config = dict(
    encoder_arch='resnext',
    encoder_drop_path=0.2,
    encoder_avg_pool_shortcut=True,
    encoder_widths=[192, 336, 576],
    latent_channels=4,
    decoder_norm='batchnorm',
    warmup_steps=190,
    weight_decay=0.3,
)
Rows from block 6 of the encoder, named by matrix and row number. Each number is 500 + 40 x the weight over the matrix's rms, rounded and kept within 0 to 999. All counts start at 0. Numbers have three digits each.
# convs0: reduce pointwise conv (encoder.blocks.6.convs.0.weight, 288x576x1x1), inputs 464-575
convs0.141:492500613460537489552485584581585480515548492498474463459564453495502407511498533486477378461462443486525439460509455523458449512498517452540507462567466474500478502426476533535456480456524482490468517535468485543484490525489481453465456464534488514493392512525512466483489528515548508503507449505587496453496464481537446497540531588511
convs0.142:521513510505425435465460542506461480546476450514479507432465553512475514477519526463448452504497458534557488565500517497536450469487515535486494535451495518492466494389533482467516428469519499536561514499444589604468481528515487453437502491537456512501537461586496562545440450530499498515438449522481494525483427504464416545510456470486
convs0.143:538513455480454480566505474436506499500498478502471467518434573482488544519548451488529364530524506483464547546465530534518466518539531529496478519455484457571512499472525469495506573535504503517564507558485489500496466529473458495533460494520454504533499522462585435489572490565606494508474433434431482455509484485559528496529488510523
convs0.144:508548538507610485560493528542575453547514523529501490490559389477530461515473492496481484522502525522500489455440505518507496524457496468420452540526434434502439555578491509441529488495574511489529533472562538524530461575516470487500514526442512570542485532532485500543522537510450537568447543452448517449442546533423511434531523489522
convs0.145:479484580631490460492476473459457476528460462505516479582467515499493591524483540488478502530496494481486524460555487492535496519482431484489541433480516449518478434388425501594473520483514485471499459456521461442485462427473489477456532513481470548475487449475484462471475526496451517481421503487441525395547447441452484481541511498559
convs0.146:440573457499497454501560473513458555453508550476557512545473462496512513494583521459484522531516489456487432489504489513484501451473463537534537472490538492505458537519508537558441495451460503522544473469472550522503469499506491511475499486558537483483488523589550576512437570484537462461483541527572559513546470560512540530532526464571
convs0.147:523521575517517477503462595552528546484525502527500456491486560539483557565454487514590569549532522487505519544585569482498514476528471442511456428478524502496486576504469437582586450467480503475508516489564473425480464545519469487538455550507468517524619498472537429455457519548472450510525491429531503394500513517554538492565551512441
convs0.148:484477484466479497481494437507479558549500503485466501459511425517508450445509463485539560455450494477495553437513478473528478523441541505464496506546573505504523513513494561472410517478527565514534433443495464488536491547457495421617542525501503521505456437505462410544506491496395454525564517497481541505586527478551434520474460474477
convs0.149:540468552506542560501426557488473491476530503560528462510512468493508473505490516532473473507439445554536522511524479478468490509456538518488545509460508498391506556481479427476505500524498475465488473524491479534450467525493479442516531506438460475470550534501503536474449489529453535463454502543445557481486542557481524437486461493460
convs0.150:535488518494460438519636502509454520470460509479564514479482542450490606538463485468499478495444583528536461543481466499436511488447543439546481450496514495521506501502540441458451462457493524481531522494468483509518486560462558444552528530436518548538625426581491456519463487552502500500474499553498523503486439448493462482512490473524
convs0.151:522465408530506533452568476474566469516489472453487518460548553552456556525440464467518499512508507577540549517480525514563547532524475459460529496516502514565576487578419448512508456497531468541497505522468501453501489545608474484495527464516517499493516406421502513481450513460425531524423485472533489490469522467466572489473403563518
convs0.152:549487499443458609506489484502582526510513473505495491472523483486493375507584526555545445478494493482467507459502554460536512542472520502507569559541522502493560510458580487467468535552510538513440468536511511529468514515445477453454481461471464536531512444613526493577609592524450540540499461403532483515476480557445500491520550466450
convs0.153:495441509496476461493473532510477558482532444539518543530594406499490550537553561502474485543566452492459499554491511464487464598478532479529510522532447508568513551383455510527417444600457516505567525466531534542512502515533549524493492479468522472491428545437502485428448518519539467464543563505450480452527454495535440529467461574470
convs0.154:465508525557461503495520484522506488446582526441496530518444441474602576516533441541476503493484555540568499540504493463496526449535520490508534435504529482548531498515539512492529471489479454577448476524439533509543486540512502481465448444529487546474480497500534469514552477485490556476520567487551552426501507499551494504500493511508
convs0.155:481523495464564515511498483478441524516510427478551431481485481544440650490523472473544574488527455463444513525474486459465507490497484469489448520497446516499420494467553473462491496447524499483519456530518545458498477534509486473519511444506455506481486516518492482517478534536401468525462408447459481509496455495528502504507559524528
convs0.156:518515486512473505511500518572495461533470458541505531516563466553482554538519496468518427536479523419608478478535524576496499542494546495478525521531535541506487464470488498487514499511551532541565476489518559461499492539446569572486492502464503477533563395535548488482497536471505504488499507626493478526476527583560540560451569479499
convs0.157:531505514477424480463619444465486467502496544530446571455479469485471551580523473519519554559485445448616430527448485505536532579500440489494470474502507489457508552464554496455523521541498518525463504447528520528505524498535463471481485547501530444520496447479499445527501581550443463499461458513507495483416485533537517592491499523497
convs0.158:503514509510535511507675461505546533520480544461457458518525505545531508437504458486498447529537480432604454533514496516568546528488557491535565495465508548488458502435562580481508480479559583508529550510517456483491547461497517496478563518484504553544508493529533487517542477491545545461509502480567487533542518488567450520497451465454
convs0.159:555494538480517497564531533527455485514499482464527498485471646512476538500545435484501437530450566535479549534477474499456448459448506576549522531481483542562470537504503445461506511470542490495440476566583499471506551468482451553519500486431547442487475471490448485464463504555552493491556503488432513579575511479574469483494399470461
convs0.160:465553520503451560516452529506419552516443530426546524542467525539449473521567484472488510543437480500413493475529502487529525516533526487489497532531484531498496510501441469492565495478567487513495501482521535531559491453512445513549481420608517513486508439497523533453506493487500510538543496465457478462523538588555477508519504455480
convs0.161:580500479581529450492457537454515531473527589469425487505476549502504498438535492524488433514541606520490531477445441561516506446498560512497547491560459487495447508535512535515484586496529464464522470556474476492449538555493491466470543470571430518503493515642426508524536515489548545571539541461563517466432516498495504505451601470488
convs0.162:480549503416423516529520489577471488514483502475446555498573487530527575475498549567535577536486500508561510463464430513478440512481482488521513520540442527499522497571465484467454505529493448475473536464507466592437553530553504441495594477414500552508426480522498445416479458459487438512516458490524527513527534428539513459515439531500
convs0.163:490503547607534510484534504561467514505504497482516508554459500468496475462548448519512512518502513457501490448490498494495488607535509483504471470498488483543513533427479537467648489490448504483638483485439509540510481544477473519510533455512452499494432525473516483470505490497448512511497496481535444484517471513420559462541499528536
convs0.164:461445578571487528489447541550581510412536486489475503524544460511454450513581496475528507435491458503517517541474507477463471563559502518455529513486420511505586530500479480460482477519512463483521489552501585517503512497529555429541555541424565467457502504511550490529457515559507486519427550457514475516511492538507486498485497534440
convs0.165:495425496530422522476469489501502494515545542450450475436542456442529560426528484550535476530492502473555462505471545493478448488516501486540499496578468529481499467568495579525430475489492499505416486508470515403454483466514440496514415513492564469370489481430521469500428483465452492480477496539545589523493460470509501597486445438491
convs0.166:449496511489474493498546560521499563506472480491541560512552534493398555548490408479567472510567563477517482533493446542540511401526488485506461455519527488515502546467537493453498531481506447462509469470477452524541564504497491460515486442442500498447428434558487502492523514543427470481446475528531466463537582465505444480496494450522
convs0.167:506448527459537455465445574557525418466523536473447515535477479523473517465477479492487524514458447441545478479572501484505519539442470445509515480486470509461475445470518518434513475509462519443513511554548480474542440474439489492579537514449525470510479482525499423481575482447482530504452461522569515477616448494530493440520502485456
convs0.168:492483479563516560544526519481511541454493528526516490466588529501488477469506539518535460501498466395479530475517513500573541543549492586497452495474495470427516526459501438446509444489493420535470468449500457525521509443552510511450478446502524443435566436495492427517367501522484464484549549433492508498448555505461548508434519546486
convs0.169:477541514519465444536551526466454531464497556517526503575472506459492569493447514545546548484490542475462512518440526526472443556535481492502549466460504526514517494483612504506556453499477453475480533485496467486440580482529478539504499473552524534563462536501438444517443505522429501496499477452575532498472502498493487486503545429453
convs0.170:485427509499579457464484518529510472407570479468519489540490583478525510556541399578512484494469492493449492483404496504455436408503431507492502528520514497603537522520459522486513517490522470509504471507497460530526508528453470467486503440449576533480535485526518512469441482454528474501541551493516530478524505496477490543512497480505
convs0.171:471544510448491533435500522490564506460590495498494473514535518500494480540464495428462556444520482495520562508487527519467465514497556531469595531476419457504542481546498504506548470416466446493463536545490511588425479496499450470523446478493515582511468494505506457477640541499498537474504419471447483477475536514449454489558495448448
convs0.172:484451476608594487475486436529552509444479504500466560446529543456523496505508498524509519514486382477540480516467465520446450369440481473520444425465477456563456496445537556530499489488524509439550526549507471555520503550498471469490513409539485466420448461506560476522515529512480530507470537407451486508465479512505533366534507452470
convs0.173:471518500572461558551529425520493472481502498529470532432484545514531467482501528537478389509490542489493470482538494497486466508539489469537490468488583531414485527495555461396493474573500468504533452511466526560490498491492394495486519406500483533486496516513475576604475455523576475467506496513475498483563488502469519554511467512488
convs0.174:537543549600523497453507519544511516472443510530526522467482472574486489498580503413586482515535442498463408501506453491473492549515463470462425477479539540444576508453458487490476461541557497490468518477525530497499511448429493523525521453564511452518547482538519461555594487521546411477545464492469497507485520525527452508520486559498
convs0.175:479538457542498516418564508435484446455480524439461506553533457494458423489516557502446449446473466547536460526549526468462514524472518470448437529503416545468474522467562522476509500478532495447521426474423483554462504534462446517460441408531512530550506453498522515529503521521506458508487502482531608446432506483456510547499485482497
convs0.176:554492550562543515452525497431495527439517524476477519506496484562467521486396505464467503485491459502544520461522573501495476533492531556445537476450547465514485512531476528490462433525477526538541466564517477426449430538429500456491432481555516515534493419471473435508502469469504451495510498490497566454528524448485354465583540428506
convs0.177:482433491525532470530505453496542495512471466502459530421504509471541444464476509500442477537556501448601441551475604504461515504535497481506480440509534454525538443493513501455441478496551480522558483574547487529466551525479470525479474488483491506554568519489541420539455507488490521526504486466553437546407449528457507495501510478481
convs0.178:541474538444469610473526470542634466439497500550510497509515511478551502478450571446572500439514479498510463527556548463512492489468480477510566495417447532464501524499576450510555534539491504459439492553463492580466550516522408463519403460565459493479527523459535449493570511522434475487505504448494551491543557477503616519512519463440
convs0.179:526515487456454496566508453539564529540522505514461509548448605539453496541546501550477468472464521454463469435503515592525489464506481483519537569503501575511490506478434486492493514501550471447494517562550526490450572458440479461555441509459546537502456486446582481467531512519531459500534465444522480429520553514519434501501456481535
convs0.180:494621497625488538470525496486514433471526563450443494527448523495509496484393447576486473514498481494504477519554479496488519518533523477519504494462476498502465498451479447448501508493485476479474486525397479405500435497537500532478479533492417513532514499605452447528528438443511533498441540503437506510496500489490493379437456511462
convs0.181:521541547439572509469482531565496502506505539520465447476479518519474488460480484484534506533534394499437513452556479547494534490487535526501517535531467483455483517464508484570489544566495473527465514529433525463505586456524473498573499552543516464534489443466471510438497512484518515468499484448543479524532488497470511577531466486478
convs0.182:510515463538477487457484391487518445533486500463500504483492525474407509539553470552528477519482507466430481464530482523492542589511451484523464499557527494445495531507525506496469518459477464422490466451435497485450534518496481583497549505517534488528504485480438515518468512558551539471485526545456518534458432489516489471467391512442
convs0.183:512507494479477449507519491483519523417479475470514466465477451478542510542444494512495566447413489512464558547515505458521531473420482447518510542496460521425533531489458511476451509534593464452535509488474520509477491460478492597493488518511501442496464469568431502614518481526557484474453522492552464477583471519464411437513488560497
convs0.184:551550436462527482561522537577475439541453521507486516464464510547493504546543456556491517503514520450493479465521487513507475458499541475490522479542525509522485525541512465436503519451508473531478480502489511490491511446511502475520495460478515545520432542510501580487479484494405468504500517466525547513543396515465456515488478568480
convs0.185:508436506543499486405593473479513592410479536505509495526468541468503496538387439462467524504479459498552484544511474497514519474496474457550491460466523466524496487474514475473487517454481465473537498508491525597459491511491512485514497465417450497505484521518465530506465523510524504466482538546498504480492462487578431581461474434492
convs0.186:502535467491472449481546420521528483532469500496468512556561467495427481486454345459429516474508557513522480463492518494463509554459435534528530511534520490531550493433544524420489516472465492481394471467467466558522469454479517495519493547508502461535519496550478433550483457494491545508506524500569457463512522517457569406513497447456
convs0.187:535521442404480451515482453424491472485511568469521494438504521497479533580483539491527513414449510471465528465519498513536430474465506522506554515464518479421533493491491513490537494530538478477526450482522497439548563483514494520434467489455503522466503442598447476541558519505485468479531511513687428498518510448502502485477499494473
convs0.188:515492447526497463521501531457540475455479487517469489545461451517458501537440496467480626544524473524500511472517536503505502524525505407522468423523488493576549433514472580487557544518492472501490461495491511482503557519461531507498519447545526439533529449486505497467525444437438488498500476511440502539476513552506467462464500515537
convs0.189:500464516525554450496484405479499515480508455475641483459446551514478440543500520489500531526552426453526509486546549477466466496517478501541463469487469481593545427491495466502510448503490550521476498439557505504479575439525548498489459604516495533457578482425458499511548512476561547473494482521466446455489486475510472525484495509539
convs0.190:498546478451450532470572616528520460528469504479508582525425482505540548564436528423549429465490470510508420521520450524446536536457452529507447460486406547516434534526532562568433526492549481499490503487488536505566508478509486442517480442450475490479568506476458461519530523425435513480453484502547508504455408569467474436523506501565
convs0.191:498487512448493512490448518458488480494479546494510489498473516508523471491455511458432523521517487508516458538477510492501517528453502517470509507470519456570418476545481450438455455512461470464425519469506463552539515455540507520534555602513461517541483500533498490516530521522604493508545454463574466497502495482485621587456466434469
convs0.192:552439584521533498483531464553538487463476526530474438487465493480510463512449575503418524526502525495514421558469501515553501441485488538417503535555461476473517541454489535461530489519490497480504484468556558472562543466553507487477468461550442523437508507492464449469487528433554483506491489597472535468498487539537477479416528505519
convs0.193:517463514524459485421475480546548441546526469490537473501483521541502543457551535486494453518475526490556515568463471517491490557496476498479514471570500501486477515529521436509491492541486472438434524509559496478480504523491519512605474451495544542487442448621501468507520498507465492493476558524478473473507470491493511399493551518453
convs0.194:511469473581578461526499508465545506513514529447505475505531469497516421476493514439468494529480490443489443575521522453521478470513505501482491418488486509459535482450493481530466484493479487540483523534487505517524503516486503446486511485548495473467485510572461487569510531519561517510434446528571495528546506543460536514532487531476
convs0.195:509495476465438559475503564522509617468458507467473497539521503477513527524473496455499554474514539462503563488447493536491474443546443569516509481470401500557456432569512458489496504584462482541521533478467472495564551529501506455557537502483508538496528521486417512450488482497542482511465479446416480526487492516504554561394475591495
convs0.196:484500502474539586501475473512536426519486517470497505530460496530507537482465486529503515467471478450485486525538447511544485505470522518535424443453562502461475520403426477426531498485533504505527478471489516467489477541526509538482516510378499573451472430527476519458459447546508542503456499492554506424544515450534494527468517479465
convs0.197:518558471480549569518428594491479495483481484526514500522475540506502462482519491448509498505455572579499453456546453483487486503458537542438437607475500472503503523430502440503571534535521522441511441454489526512457498513485520525461442580539525594445586511511531429578485552497458517446465476526455494462540508536487622492452507531475
convs0.198:492554495502467488535559473464491535486476497465521473531522601524471538492435417499508548441522481470529485475497467455488531536492491521525421490427545523405558476482534473541516466479498481535440502467506478527468497561455456469459530481553520575448449490572478556490541489513511464455520463542429493511519558515520539490473495461502
convs0.199:459473526563490529515601427510506515490473457488567466498543468490571469437509576467521496425549504542551443509484529590530441393469464514486450534464439485499496547442574453464454438518522504553526532535525503471514508488445509512509461446424542524504514478454537537526382514478540490480538528490440484454487547461568471501512517466557
convs0.200:464507548525490478479541449486482491461474500446535484574524480468487524478527518462538463501468494491520487483577509542505496536498443486514426489595487502448587504582486486474431462440514506472400477577443475464526482481484473514461454500449506493502502499519491478504520456423511509519482489516473445538548509489462444533572458548463
convs0.201:467482530550513557480497497553586456542419495453514483498533504489516566510522497523483465483510566561489535412467539535547560506500452549529471472461540539552463489500481483591490562473514559498530487477489519450493485492537491480500496551451486527502526477506492507499482550503451478468503425607541477439516514548518561476485515521517
convs0.202:481549546510452582488441405517546433530490451525535491472583543482479483493526573420453550475537535534452464503545451527510484513464445440522480454502503520511439510506525497445499452436507462536462470471542490519511453522476426495545463499475486500516618463516466583468523482505510479441490404551539576417505467472505514490521566516513
convs0.203:524516488477491497477513454510495536519459522478494505495518420561497347574499494554575535445488478468479442482541509463517528547437473503497455473436456441448498552555584594507505501497513518548464452522503491401493540506499454502480481487520500479491491514535473503492517483481422464508489507472446481502440479497538537442462473472472
convs0.204:489516482506467441491533406532482612574579537550402453480447450472464512527466481491447565528456417468487527418572513495449510517524481455522517388492556516473467475458528510502551485483495472467501519451470570537479454537513462494458460522559481466494420463528510536440453432485467519528442482464546509430426516519483546430500511468486
convs0.205:497510478510533495470527591423481537514590517503573499478459690442488465532519516534508415485469583513491524492542448535473432563432517490523551485457463492477474509483547505513475474488467457518518562526481483453527498568529512496532536491405471486510553536443498542487509522558529483496527525497493497506580513493504492512535506480454
convs0.206:440515564494509562504588466547539433434517514543505536530517498473529531493419457460479450472505508489513428500477515528500519500494508440489524588441499492460431516459477586505513539483473550526497490462523497539521485489487555492542468495447512472513414555520507515504544466464507424500462470567532468514528503567509472434492496574558
convs0.207:550532429438503487533474431434455537504466501523606470514420526472515507525475579452506548528465506476489528532510544422466487500472452533579572492425585549517579488474558545480488450504570504478451519532427504450485435487467527481460517577438526484462568460523492556445479490493524482525572463399517469537496491513520519492578526517526
convs0.208:520436485467456466498464532431458498544446530539589513528598470457495501529457564491435520473472578449479527525512539522559481544450458446503464533528499517361548488480488561484498496458502438432466547521506448478509457511520525568527496452443513531443619461526514466489549531535444492533499488455494487516458465458524479460519550430491
convs0.209:505486514508553518483416543496518509495495490471490448457485519494451505544558523462523490462461475494491536529527500464515460490512514478467487545561488522483503550443503471470407583510504449496466426498571511532473452479494492440509500523484547520464461438507439481473514528463554520493505526465581527526513485522461505486466524493502
convs0.210:496449452474481547535500495455474619476496441500532493422532480458496499433478524489459539484484428506488435453464502551537469478461549423517548528530416499490534511446426479524520501460517501476533520488457507487490457501470470500428436392541504489507528534504509522445470506481506451519518472437450500587535534514517442562511557477537
convs0.211:448479491464503462511522579486465565512511502550495489541510588521526482556476498531516446463462500516561429527495481514485529498416495544472553503469548478464446535590427533550435466468464527495480485444422508562508509546468482501519505445538509506460485445493503428478448462518449499496497534528489520545436382482555491562488502460511
convs0.212:489519444527494476468494504532487484550558512481494534493460434518553549505566501482438503542540552559506537493433458519527440444499526381490536518563484498519501500531421501466480535497516465511550519509537545515508520573511531472491433528436488420499474532524543501484511552455541543459515533542577519541522465478508517545543503555504
convs0.213:482510468503532522493482512480433391537551498476510452487476471488529551438552576506513442517548563478581499450507529513481476520485539506534469544479423548557495461529505594548522484468530476529612475455523523491497477507481451495447493548528513536515499536579508555542499532484527505497525500529502478522521426500520524486496543461483
convs0.214:488568450495467488541564463527457477535451521498416544475506577537517533541547508512532543526501474486509529545496536556527530520527513482571492572494502502490529539516514526541576516469468522486567457475543550521521439499468521554481527505503556590512437386555498499581466518501443487540513574483467468591474486439496491541530498474561
convs0.215:527513482502454472517467421536481497499534524556464517495456500520416487538503487536455520531577463522484416506622456445511567490456472567487479428523479472463530504499455463527545461482517450514491492549469540489514436541494472496586585521456461525456529500528522489531478533557471562533509493508547531450566517471545515457540512475436
convs0.216:467490480540496518442468442477477450536534474516489446499512488485522489483523467458469477475498462428492484528486413521507498467571501472472482504491487524469511490549477576476590488497479498507466509490407497471536437551435480498530541560458528427484470493441470517498463461490497517522463470477405491496523463544521468490505475588489
convs0.217:517457538511447543513452513503542508503492504465477518535519488492479418507528515516551443526492488482503561548509487520544513468546461552469470420530507501491502461480495486482586484481496509526499487506507516475537433440488500545454520435477564582428532507471468536560504499470558542515467565473478478511491435460522505446465466520443
convs0.218:530572517595524452448484406457492544489510493496536515455423449468514509495541475462533483483483442483423522436466558549497447487455471474545456448504539617479524425533467498528494487407470552506533472511529484488478456492542534541474584456459491555471515539454524490597459462504476464528468485505475562496503536488517489475464486466467
convs0.219:468440511522496516490470527472507509519534502463539528527501484486500503479506438475502503518478458559471435500463430602494432482475474428486453481573509519506542565458523424566490486450492499488477520456472550506528482497521528502472511500488515550470518474447466511517443499562526573509483422464502502578564518493510509358474495481430
convs0.220:508540533477394546509548463504497462556484512481473480486449446450485514545526534457534495487507570500497544554514503515533465500480459580510513496491461488541512507432535488506524472529524449470497487459530490473433455521496417501511499583547535519507476542538478577483482495458486470434540574502480412434455505532541537476540500505507
convs0.221:485469504546483468503518473494523492493485509486528508517524475474466470507494589498535524462460520507472452481539513469502497412483485556499552579523448494478463454447534487482407454477497451504459454447578513482476504482544512532511487477438459507470517484569468518532461478481510547499515469476627525507486490482513505551582444445450
convs0.222:550548544513561552540532469508487453504529528535543424478460521541550516470454464512465517525557545581474510516530493522498530404544524422492604510466527499513520482520537529492552523478515563516536543597559518564508556451516524550457512519481524487516522456483527550497530545487512526555491494484469454484509589501534532484501559488537
convs0.223:531478506545521498497556471475440434482464515513493471453496459433504535471586472459484473548548503485531449442458449487514473549507496516526485497517550440470439529470497478558448432489519502551458575547473485528470503482486546434483471481454510405516543483541483516486489458469522525477551429485445541401500511486537506507489499541490
convs0.224:491429521509412487431511523506469542536520491530475562454521495498531532447464511549522560522504409537521469453545491534540479520509484487482495469524512508530449519476488504464455509496539513490490453590471537489466498504457537509505476485490496550461545499513482504544537525559506528495542524558527528468496464582485452644438521539495
convs0.225:502451514507516495556490535514476450491501506504599530481511528527493492540545559518543497502490449457479448503523592482541543522441500505553488524525517524532429528444542579516541464477553490477541567492538506548493553476543516469516521517468474463484527527575472493550466522483516462457538507471590475431467499540552478459481504571488
convs0.226:462511542476556603449503437439544520514553445434462483556525442497564484475501522476461536506460538572516528469598509578540519424530415563462479427537480526510547541534497515456646546629490515457528512434503517530519413490511466506475510483472482581521460483413496523504509481591510502544501523495497503451546530506447390416466513508510
convs0.227:500505536518495489481549572508475445508485548439495465520494494455471523523473549481447491443451465505495480516514533478501488488457528524439514514543473568523590492461551535468521524510488527478525448536481442508494542566540499459512537545526479492480492480479525534527512531501440502520480465515559468464509513491526460467429530531509
convs0.228:502494474564545485420492451496452558525596459562492572482533445508525468523469507503520512498447520444526530522495468535496526537555424507518516436519537477450501457524564470520543511548517482475512447591438517515592597572475500533546527429523508553488561529537490491550503513458545492522424486511468502471481510510461515492535474509584
convs0.229:461505584540483496520513465520521521577486517399504485436462531503518498449419480453512414460500540504524441579545461492519496545416452493583472438464530451436474507489531594554485528456477505506533483463606518477507429488522414541458518556488479471502649534542491535476472497495477538398468488523446486529492499494501478589498492452462
convs0.230:528525550503521516578469469457449510643602544531446465495493518513425459545487481489529496466538516464471391536580472510513508564520526425488427500472499514474530443515489483491504471497452520483534525558499528468441499471538465522448499531440538582483440459601488593553538516418491445473520499514453440500506525482555449567541432554473
convs0.231:521481479398453545538426548505528512485459441451469511467477432529484489490500505463501475533476531460437510519468477538508487506490494477515476486522476475472539527408467505480508586517436454524560532558454524411520523511484500537443501519473472502476528435608492397517572498525563544479498482417551515561427544445509474498489488512473
convs0.232:503495535446522477418454465484505485458575489503546487460509536520459441488491438481441516584471539531452463536488514482456540525546510544482446409461477517475509481488484526384501569569501561478499410482514493534525462555582551524469467549454487528478526522518505510516522451485585480536488448566481530457553528518543452438505484507490
convs0.233:546475534448469437477496473472500575442576490481472480510422459493497487553516521518487520488499476511460534462569469470522534527478532555477494500434432497479494482546413566495579474509487469515512538529572475527416514511535533456523580449466546550578491569564550543521566498494456499520409565528514544520489549510499523409492465475556
convs0.234:507507544506544525491538530516496498500562497533524548462508492537472500580567595479525435486514468451592500489486479491503496514496543505504448494499525508479484557494529461499524500523517555454482574524496524438445516485511477484529505557523450500528556478508507485519513512487529515510572535610449495548546438602454491559481492500559
convs0.235:525522528492551521488457526518461471511549461530562499440378475499496479547499625508449458503464560480520494555531470456484563505492512562480462431563493520481424516355535507451456580542476523539564505490498480457477459480487540468466464430458479500497444526498508457556471525484532495489498425505531460468479540514443481443597502483507
convs0.236:475535499535508463512508545516564464531560463521447468535475507473488502610493532492501439475470511561499534491476552522466497508443513557512524518476481456539511576411486465548524501514528547522469524540493451434477548445518450432522579512465469545499493492531453558516498480551460449495470477464508465435506514530537523520522442535483
convs0.237:594448497468468510505454521463566534543536557471473545540437493502535464493587500502520482491485466497469491481504474499535515539493491524505483632485433475450464521499586472613508503523450543483552517495502519484501559504524522465466509562564546472519512527573452531542468483527520450532474531466505488513528549461513552534545517482510
convs0.238:477514464540447547449564520565495564498531567519483424544459412513511486433490423480483628475546475472487408510501518502506476526526493456547538436535536499485488547475483488493495516435509533511420448495525495472423529495435515502526543580494529513506475490489506530541485461507440487565482539529511562489509487563493488481481525481526
convs0.239:526494590511490527497470503505480544498565550505558505509461465508542454510480497507415469487523536399428480491449550412464507441484487429446530518476600473495548557558522562447452489493520479440458510517527488513519562481508536524461433491446445560507551519504520438451436499494545492451524496530381515520570521488511441493508468499514
convs0.240:545530440467537476498482532477601549500478447468356502448531447459486478470529575469523479549472514477501496516580478505529459473489540545532447544578508484506482419506510466421428471450484526543480496520462501372522475554455463477516491520485476506501506441507448485480529551560460502450522513453507487565521409519523533501542538476432
convs0.241:480519505428470450535435556487504438543488508466466535504557570567502463448544583455504535465498465565500480554445423448469482470460508453526488493465514522435500469506543440478472471515508504454475465516444523487507469585502504473528499509443467498498542489543547458468624529599466529526478489474487533492586516455485422503569482529557
convs0.242:507519533518525474512505536491539420448524489520465501516515457478487507429482568472480576479457500457505485561500563537493467579397473561504537443446508460577544512413490514482522524516494500475526469530469517510387437527505509486536378543515478516516498505508478479569605566510522495532502507556470469502461475522485487489511489507522
convs0.243:484459528422438470457480472526538585484502514548528493552491524499489487501460534455527505461514538458492479424491491494499508505494566531510420364505521483549469479440562533484403464452509448552527562514432468508462452494478488506446527538466508498523486500553506472538489438522510464534525455505510515538499515468548538429550496534537
convs0.244:484489498513564515485488419470445508522527495500530529516465462501451569536483504532508401484529508513503498496483474487486524527498516522537506549493526518429480492421617463426525368524500510480425474510536562487532510489492520464494477516411542518448504472432466499459506480440567479496506473561421515477515477504473529472517509458467
convs0.245:505512450451497507439481534417546485495533469559480499512483627431496512520531493515564414485474529497521464492492501450479430594565596482525463478507445465454514522523512550493537522505478533512443509505515496547487572499548472602490553597553438506502440516492484554473580484446589526479522557457408573553492535490500531545558532479490
convs0.246:493495447559513497459572518462444462508445501500544495495516427503505506527565524569571447531537448448470435432553514509505436508467511488491599462490462519573526522440420506470447432512472466487533469510526532495492537527510497466511496487479521501433482437517498424488531443565516558463603508544409494513628551481526486508551483521453
convs0.247:468511481506489523526432491455369458509455479448504453513509438521513500520475528478603515550513531531431444511519525501550523489487519532535494552541518518509527447546550518465532416565508450523506511410531465539528483485487512463484464588514520543496485488479511469535493485511543469545521501495517443551506549457555447432508470476507
convs0.248:503478511469533515453547598584509535500538479456495494462513546450547610524469437475538422549506570488518442491423537486506474534517475508510515482536469502502495463510584503540501504532447539491407496534511474496428528546497497554496525423540500539523516537599460498545504461544388490512515495467476517507479461507541494532548486456443
convs0.249:542481454567529472462483450566528467510481479564446461586574512509556527561519572487517504492489561466483480552513507459467491451509533429502485503445454539459475507486511527508487538552549485528467486514531492497463478460501545461500446512458486476501576533498547541550614503517503499496493572436510466526477535509526514489547477456524
convs0.250:505501445437479507562493496479490458524487513479517480514492525519520456484432455594505566554429518445497556528516426458464498464424511484476464505452404522503525529559438533528559470456557523551512467428514479558511524474412497428492501500546502562470436470534483491419505467520497562465462474451470548581483501468489527468510451470491
convs0.251:518552532481444523419553494499541399478552513499491473517473521520474526539486467424515500467477485521487461537553515491476484569491463456543450517472600519507543514511512523478498482496516469495472503454452479472511458517499519599524454690496452499540519465556531437475520426491514474463487476506562502445457532544553530450495510483497
convs0.252:513481470458622470463556493513492513483499551501428460569527507503498543575522426534424490516510574499500530523515489490488473496531436478512500439521438515530530532475494459532583479462504548515511523522490505460476476545500517484502546409446502578524530493609523453496480532496511475509504531499501532536506524530490467496553426487515
convs0.253:503534450437452492504470432482452473466517486528498444499521512495477554509524601535497548493507494453471488458447478497533519471459528540544451429511515506453446497532481595498517468470540453492570470502500465439489505527473514554425520425435467527495522425508517493512471526437570530513490546514500464478504516461460584429519474471488
convs0.254:564557535511457501504527544568485590495487513537445507534499467464573391529500465480570498449488440513487536540463470469498521498476510527491540466515490501492523456453537520427441471491509530535429516571511500447540549461520468488496474519488535611446446576509482482562427523498510514443479507476563541543525552537520515553504439513478
convs0.255:494526608502416572537523518578566518488528453532523474510459482508499517477532506490549534467517522490504498513471490501532501452470509503502531499557448491520406545590440491521559450557496505534458505482587506475485513472554475513508484465504508484510542508512576483367506529514561460545496536575478485508598495499530552587492515494498
convs0.256:516494531527541444472494560503485525491474472481461484495439449472491416498584551504488474460480519546515476524496490544491483566481518593476524464460484536559455544410482409463502502503469485528482473507536538491511487511521420472466518542478521519476525520505504507406575552485529531516480523452495526472446498509532525513594470480494
convs0.257:448506489457497590454473502450482565505509494476583484417488476507483525565567607541502497440472587463514457493459542376478552485487516423511530483485487499487542507443487459475511557433489507479413582583553513494528454479467479519498481522460545470473482444559484454538510521555540385538520495500502444490491530545525514491483475461450
convs0.258:484502464531547539479505439476482493521492474400487455512497578483477461458491427474493513515540537494431443514463525475503485500478500514557489450458486459490581443458522432410522515514456485468397481457513521449469558459519536511466516545517526472456538443564533507553465487433443513482492404441503511511505452536486502495480457560441
convs0.259:496478472499524522547470613531519535461492412492541552480537509430453534481492489546504512573504478387516483546539507485486458493522473517473423552473456554563500497624447512501427521462535567526541553464486488526481466524517452452504540402448508612527405532473486460501560524459480489518518454492514469555524488501572559534576503500497